{"model": "masked image model", "dataset": "rendered scenes of coloured solids on a plain floor", "train_examples": 97500, "image_size": 48, "grayscale": true, "horizontal_flip": false, "rotation_deg": 5, "method": "simmim", "hidden_act": "silu", "depths": [2, 3, 4, 2], "kernel_size": 5, "widths": [24, 48, 96, 192], "init": "small_normal", "residual_init": "none", "epochs": 50.8}
Rows from block 5 of a small masked image model, named by matrix and row number. Rows with one number belong to one channel. Each number is 128 + 32 x the weight over its row's rms, rounded and kept within 0 to 255. All counts start at 0. After the name is the row's rms in percent of the matrix's.
After each channel's rows are labels from the 100 images, of 14848, where the channel reaches its highest value: "responds to" is what is common among them; "patch colour" is the nearest of a few named colours to the mean colour under the peak. Only what is clearly more common there than usual is listed. The data: rendered scenes of coloured solids on a plain floor. In brackets: how many of the 100, against the usual share in percent.
# convs0: expand pointwise conv (model.blocks.5.convs.0.weight, 144x48x1x1), inputs 0-47
# convs1: depthwise 5x5 conv, stride 2 (model.blocks.5.convs.1.weight, 144x1x5x5), a 5x5 kernel
# convs2: project pointwise conv (model.blocks.5.convs.2.weight, 96x144x1x1, transposed), outputs 0-95

convs0.63 096 [161  78 167 117 150 118 162 150 135 174 158 123 115  85 159  70 170 137 170  83  88 137 152 190 148 112 126 143 192 157 145 151 143 106  93 104 171 138 116  67  94 131  98  92 145 131 101 164]
convs1.63 108 [124 129 121 127 124 125 118 125 128 128 134 146 170 144 128 123 174 255 139 129 129 116 125 145 128]
convs2.63 092 [154 113 133 116 149 102  73 133 125 161 135 135 179  77 132 161 110  89 116 126 107 134 158 102 158 118  99 177 108 109 161 108 109 129 151 119 162  74 137 128 103  94 150 101 131 102 180 116  75 115 196  90  84 139  91 117 154  73 107 190 243 131 170 128  86  91 132 116 136  96 128 119 105 102  95  95 154 113  98  83 117 123 108  49  78 111 175 108 178 134 133 135 122 142 118 156]
responds to: black object (45 vs 22.2); its colour: black (28 vs 8.6)
patch colour: white (51 vs 7)

convs0.27 102 [118 198 129 116 149 112 125  97 121 112 152 139 144 153  56 113  86 115 124  97 130  99 116 186 120 118 141 127 107 100  87  69  77 144 115 153  78 176 106 187 165 132 156 197  99  99 139 122]
convs1.27 087 [128 130 133 128 128 129 128 110 130 125 135 132 126 137 132 123 187 246 172 120 125 171 180 156 113]
convs2.27 081 [ 90  90 108  86  87  91  84 130 148 116 101  54 188 125 119 149 110  93 182 136 134 146 162 100 103 121 137 115 108  89 102 129 178  94 122 171 143  87  92 143 146 127 121 133  77  77 173  77  81 118 125  89 114 138 161 106 150 115 131 106  70 132 169 138  93 100 161 131 127 117 139 107  89 103 110  88 182 122 151 163 181 134  82  96  50 151 201 131 153 150 139 133 124 114 178 165]
responds to: black object (78 vs 22.2); its colour: black (36 vs 8.6)
patch colour: black (55 vs 2.9)

convs0.83 104 [107 110  94  90 141 126 170 155 176  80 107 172 128 154 169 114  21 159 124 206 117 131 148 111 146 140 188 129 124 124 163  98 141 131 104 135  97 137 125 137 131 142  87 147 117 155 126 182]
convs1.83 093 [133 144 136 124 115 127 154 152 148 124 124 133 155 213 138 131 153 173 234 154 126 111 110 119 136]
convs2.83 083 [ 97  83 117 153 158 185 110 154 102 105 156 149 172 144  95 102  97  68 138 107  98 108  65 136  81 104 103 125 113 119  72 142  91 130 176 136 109 100 156 118  90  79 106 100 123 104 104 116 142 134 118 184 182 143 121 113 106  67 108 113 101 121 123 116 122 152 115 107 167  98 114  82 131 173 200  67 144 121 149 169 116 146  60 150 177  62 115 154 116  81  91 159 180 123 140 107]
responds to: light from the left (66 vs 24.4)
patch colour: black (60 vs 2.9)

convs0.20 109 [135 105 176 127  83 141 112 142 137 127  88 145 123 161 138 136 122 141 253 130 143 145 123  68 118  99 134 103 121 136 132  87 166 115 204 118 144 120  66 159  94 111  94 130 100 128 152 111]
convs1.20 117 [124 127 120 126 125 133 133 114 131 136 125 124 146 109 127 123 139 255 100 112 140 132 123 137 137]
convs2.20 094 [113 106 109 170 132 116 164 166 137 116 127  91 135 133 152 148 140 128 151 121 117  95 184 169  96  42 127 124  92 170 109  84 134 152 104 124 154 178 105 131 121  95 111 129 175 116  74  62 188 185 107 199 166 176 143 139  99 123 123  70 107  65 134 130 160 146  59 161 112  97 103 155 126 113 118 168 126 115  97 125 137 143 163 136 118 119  69 154  71 162 170 156  86 136 152 137]
responds to: white object (68 vs 22.4)
patch colour: white (40 vs 7)

convs0.1 099 [121 162  76 152  67  78 128 106 132 167  98 175 121 118 163  95 100 160 124 155 125 137 133 133  96 127 163 130 141  71 120 124 150 241 134 180 163 123 114 117 109 123 127 142 121 138 183 162]
convs1.1 111 [134 131 116 125 131 136 122  89  99 108 145 136  84  44  74 143 149 102  52 107 136 156 117  87 137]
convs2.1 128 [162 143 112 117 108 116  59 141 105 106 129 110 130 176 147 149 118 153  60 156 135 117 109 119 194 116 150 140 152 140 138 178  84 111 142 133 166 142 136 138 143 152  79 182 114 157  98  89 156 117 112 119 104 162 106 182  99 219 132 129 169 127  86 126 102 135 101 175 170  79  91 140 156 132 170 159 191 120  97 128 164 124  64 140  72  98 127 114 113 103  96  97  49 129 171 131]
responds to: light from behind the scene (55 vs 25.3)
patch colour: white (30 vs 7)

convs0.54 096 [135 123 157  67 155 148 106 214 149  94 116 110 116 147 129 119 105  87 119  81 121 134 105 124 216 182 134 163 187 125 122 122 127 118 109  74 135 140  94 131 138 114 141 185 142 106 104  77]
convs1.54 102 [132 119 109 118 124 135 105  76  99 110 109  64  41  77  84 104  99 114 103 102 124 114 119 100 129]
convs2.54 101 [120 165 159 127 143 120 141 160 102 114 137 133 147 105 164 119  84  90 161 123 122 120 179 157  94 130 112 142 113 118  91 136 152 127 129 142  37  90  76 129 116 107 142 135  96  94 164 136  77 121 120 158 209 120 150 104 177  33 106  79 114 127 176 119 145 122 215 108 121 104 121 136 121 139  52 111 110 146 161 115 118 135 166 180 174 128 122 120 160 184 158 186 148  92 112 120]
responds to: count: five (53 vs 20.3); jack (33 vs 11.9); cube frame (28 vs 11.6)
patch colour: black (41 vs 2.9)

convs0.127 099 [132 132 176 156 181 136  89 118  98 188  69 118 123 106 209 127 134 107 141 110 142 130 150 151  94  90 172 190 163 134 120 123  88 143  97 181 132 143  98  92  97  69 133 156 139 133 161 128]
convs1.127 103 [130 115 118 118 113 118 114 139 144 131 118 160 186 166 130 110 162 220 197 156 119 151 148 170 142]
convs2.127 099 [151 124 135 117 139 137  88 110 122 169 118  26 217 189  90 175 142 111 181 106  99 114 131  97 145 127 154 130 113 136 194 129 121 167 103 145 114 136  84 134 139 115 131  94  51 123 169 129  98 143  97 118 132 100 160 109 114 202 161 122  99 140 141 223 108 104 134 118 127 121 107 133  97 134  64 116 134 156 176 156 172 129 170 116 113 151 163 104 147 157 124 121 100 127 129  83]
responds to: black object (84 vs 22.2); its colour: black (48 vs 8.6)
patch colour: black (29 vs 2.9)

convs0.107 095 [170 145  80 131 201 137 188 126 139 168  88  64 128  94  99  77 118 159 102 107  86 141  81  94 128 135 126 104  75 118 104  74 110 109  97 116 126 111 161 142 125 152 164 120 155 177 128 151]
convs1.107 085 [128 126 128 107 127 133 141 165  97 159 160  95 130  48 132 135 111 205 113 172 137 106 143  70 150]
convs2.107 087 [142 149 119  91 145 162 105 130  64 121 139 168  43  87 162 130 163 130 140 130 152 165 116 131 193 155 132 119 147 143 111 188 149 108 135  90  97 110 127 130 101 145 132 133  44  91 148 140 103 112 146 103 107 118 128 149 165 142 150 112 108 163 166 156  90 190 136 136 154  87 150 187  93 139 123 164 110 195 100 142 119 255 129 156 134 102 149 129 141 114 136 148 143 113 150 139]
responds to: white object (46 vs 22.4); its colour: white (25 vs 8.2)
patch colour: white (36 vs 7)

convs0.26 102 [ 84 255 132 105 114 139  93 106 144  80 125 125 133 160 142 137  96  92 121 155 123 146 119 173 113 170 143 137  83 147 102  90 140 148 121 134 110 166 141 157 158 148 132 136 139 134 114 172]
convs1.26 148 [129 128 119 130 129 129 137 133 143 132 125 145 255 134 138 123 125 127 137 135 131 127 127 122 133]
convs2.26 086 [120 166 117  99 121 135  93 137 144 117 136 113 202 147 151 100 109 100 113 138 143 134  95  94 148 123 117 119  99 123 166 116 161  77 139  97 186  56 136 124  93  93 136 147  99  77 162 150  59 132 150 155 126 152 102 158 158 129 115  84 164 129 165 146 115 123 146 115 158  89 140 160 172 116 149 139 161 162 148 139 154 133  87  51 170  90 159 161 218 100 195 147 133 120 211 134]
responds to: black object (88 vs 22.2); its colour: black (57 vs 8.6)
patch colour: black (75 vs 2.9)

convs0.122 098 [ 90 192 136 166 138 163  74 128 139 139 153 135 149 111 150 120 131 175 123  64 115 132 129 155 109 100 108 187 139 137  48 151 120 166  70 120 129 189 113 111 106 167  90 145 145 151 179 124]
convs1.122 094 [126 117 117 122 134 129 123 130 120 120 136 153 154 146 134 147 154 178 178 152 122 155 220 215 132]
convs2.122 092 [129  95 103 105 157 124 115 139 124 147 155  66 164 149  73  87 161 183 137 144 124 133 118 114 182 123 142 157  87  99 186 112  75  92 112 168 148  96 156 126 161 139 138 111  93 107 191 122  82  97  96 134 123 196 141 166 159 174 122  92  73 138 149 166  81 115 137 113  90 152 140  90  95 123 111  78 167 131 126 143 198 120  92 101 124 132 145 133 138 135  97 103 128 134 198 215]
responds to: black object (98 vs 22.2); its colour: black (79 vs 8.6)
patch colour: black (73 vs 2.9)

convs0.123 102 [156 152 200 117 156 110 161 139 164  93 100 170 137 131  99 109 113  95 112 141  97 125  99 125  91 171 147 141 176 136 136 153  60 199 119 163  93 118 114 148 174 143 164 156 146 143  54 132]
convs1.123 083 [115 129 137 137 117 120 170 191 155 132 116 198 221 148 140 123 149 177 138 121 132 118 109 159 132]
convs2.123 094 [ 95 150 149 119 197 181 112 161  88 119 138  77 130 200  51 161 109 119 127 145  91  98 166 175  91 172 135 127  85 168 153 127  99 113 102 146 124  94  94 149 137 161 140  73 115 119 138 127  93 118 130 110 135 170 120 111 171  89 134  98  75 126 147  84  73 171 141  73 127 116 157 131 155 161 103 102 167 155 157 128  77 154 152 124 138 179  56 129 179 128  89 110 128  90  97 125]
responds to: light from the right (51 vs 25.4); black object (49 vs 22.2); its colour: black (33 vs 8.6)
patch colour: black (30 vs 2.9)

convs0.9 106 [113 152  84 178  97 137  86 138 145 121  93 123 103 175 155 137 120  99 137 143  97  45 104 149  93  85  97 178 102 126 123 162 115 115  65 139 120 142 194 136 126 135 175 165 136 174  92 156]
convs1.9 095 [131 135 161 132 129 130 154 189 154 140 135 137   0 141 129 131 121 135 131 143 139 141 138 124 130]
convs2.9 120 [202 124 123 141 154 161 155 161 105  91 137  31 104  74 103 151 168 121 103 109 143 117 134 153  99 133 181  66 115 114 152 111 146 133 165 162 116 156 162 140 146 157 138  98 107 143 147 141 140 121 177 119 170 106 121 157 125 174 167  99 137 124 110 162 105 139 132 222 131 176 129 100 110 116 148  68 158 172 182  71 110 107 117 185 144 125 154  91  76 126 103 149 137 157  78 151]
responds to: light from the right (56 vs 25.4); black object (55 vs 22.2)
patch colour: white (33 vs 7)

convs0.22 098 [141 189 163 136 164 201 117 121 176 147 193  96 126  95 144 118 176 158 129 134 106 142 125 194 114 127 103 153 173 120 163 176 122  92  98 139 132 158 150  96 116 133  52 138 113  97 145 137]
convs1.22 105 [128 129 131 131 125 131 132 121 133 127 131 124 114 107 130 127 100 115 186 108 129 132 118 255 113]
convs2.22 086 [106 146 135  97 139 106 141 166  68 219 181 119 103 111 169  99 189 132 138 184 153 155 121 128 171 142 130 149  74 139 139 139 109 155 181 157  79 107 122 149 214 136 150 168 131 118 165 134  93  89  98 152 161 152 126 144 149 171 136 122  93 142 172 128  90  87 128 167  95 123 131  94 124  89 165 116 126 105  92 187  89 143 117 104 142  73  95 124 119  88 120 158 109 105 175 179]
responds to: black object (93 vs 22.2); its colour: black (72 vs 8.6)
patch colour: black (40 vs 2.9)

convs0.10 102 [151 141 104 141  88  99 117 134 172 108 222 137 108 149 164 147 115 107 138 154 112 168 129 178 109  69 127 131 154 117  98 151 133 160 115 168 168 131 139 160 106 212  95 124 113 194 152 142]
convs1.10 092 [136 130 131 125 128 136 139 149 142 133 162 194 198 198 151 147 179 179 174 151 127 141 139 144 120]
convs2.10 097 [116 180  98 125 157 126 105 168 167 137 136 158  79 128  66  80 152 174  89 122 130 122  58 107 134 125 124 113 182 141  97 124 128  71 148 124 166  77 202 111 153 129 131  70 144 116 134 127  90 112 137 130 155 161 109 216 148 144 135 117  99 126 144  60 123 139 135 113 141 153 118 180  88 145 114 150 125  96  81 103 190 115  68 177 125 143  92 167 149 149 133 115 131 122 188 174]
responds to: light from the left (58 vs 24.4); bowl (39 vs 11.8); largest object: bowl (27 vs 4.3)
patch colour: black (39 vs 2.9)

convs0.105 098 [115 102 127 102 116  91 142 104 103  33 119 181  93 186 108 136 122  55 133 177 133 112 155 133 168  97 113  85 123 146 131 127 119 148 138 119  75 109 153 145 101 111 162 170 110 158 151  70]
convs1.105 125 [134 138 153 134 135 141 108 112  89 131 123  59  52  67 125 141  94  58 105 159 132 131 138 137 138]
convs2.105 103 [171 126 135 153 138  74 152 108  95 157 156 120 170 103 103 170 115 103 133 124 105 125 101  65 129 124 136 191 149 110 215 120 107 160 139 181 104 116 140 156  92  87 130 107 156 129 148 158  95 142 137 104 104 190 116  72 119 118 165 161 232 111 136 121 147 110 143 117  79 110 157 124 173 108 134 119 143 172 137  51  99 142 103  76  53 120 131 137 147 138 141 105 143 100 137 184]
responds to: black object (71 vs 22.2); its colour: black (49 vs 8.6)
patch colour: black (51 vs 2.9)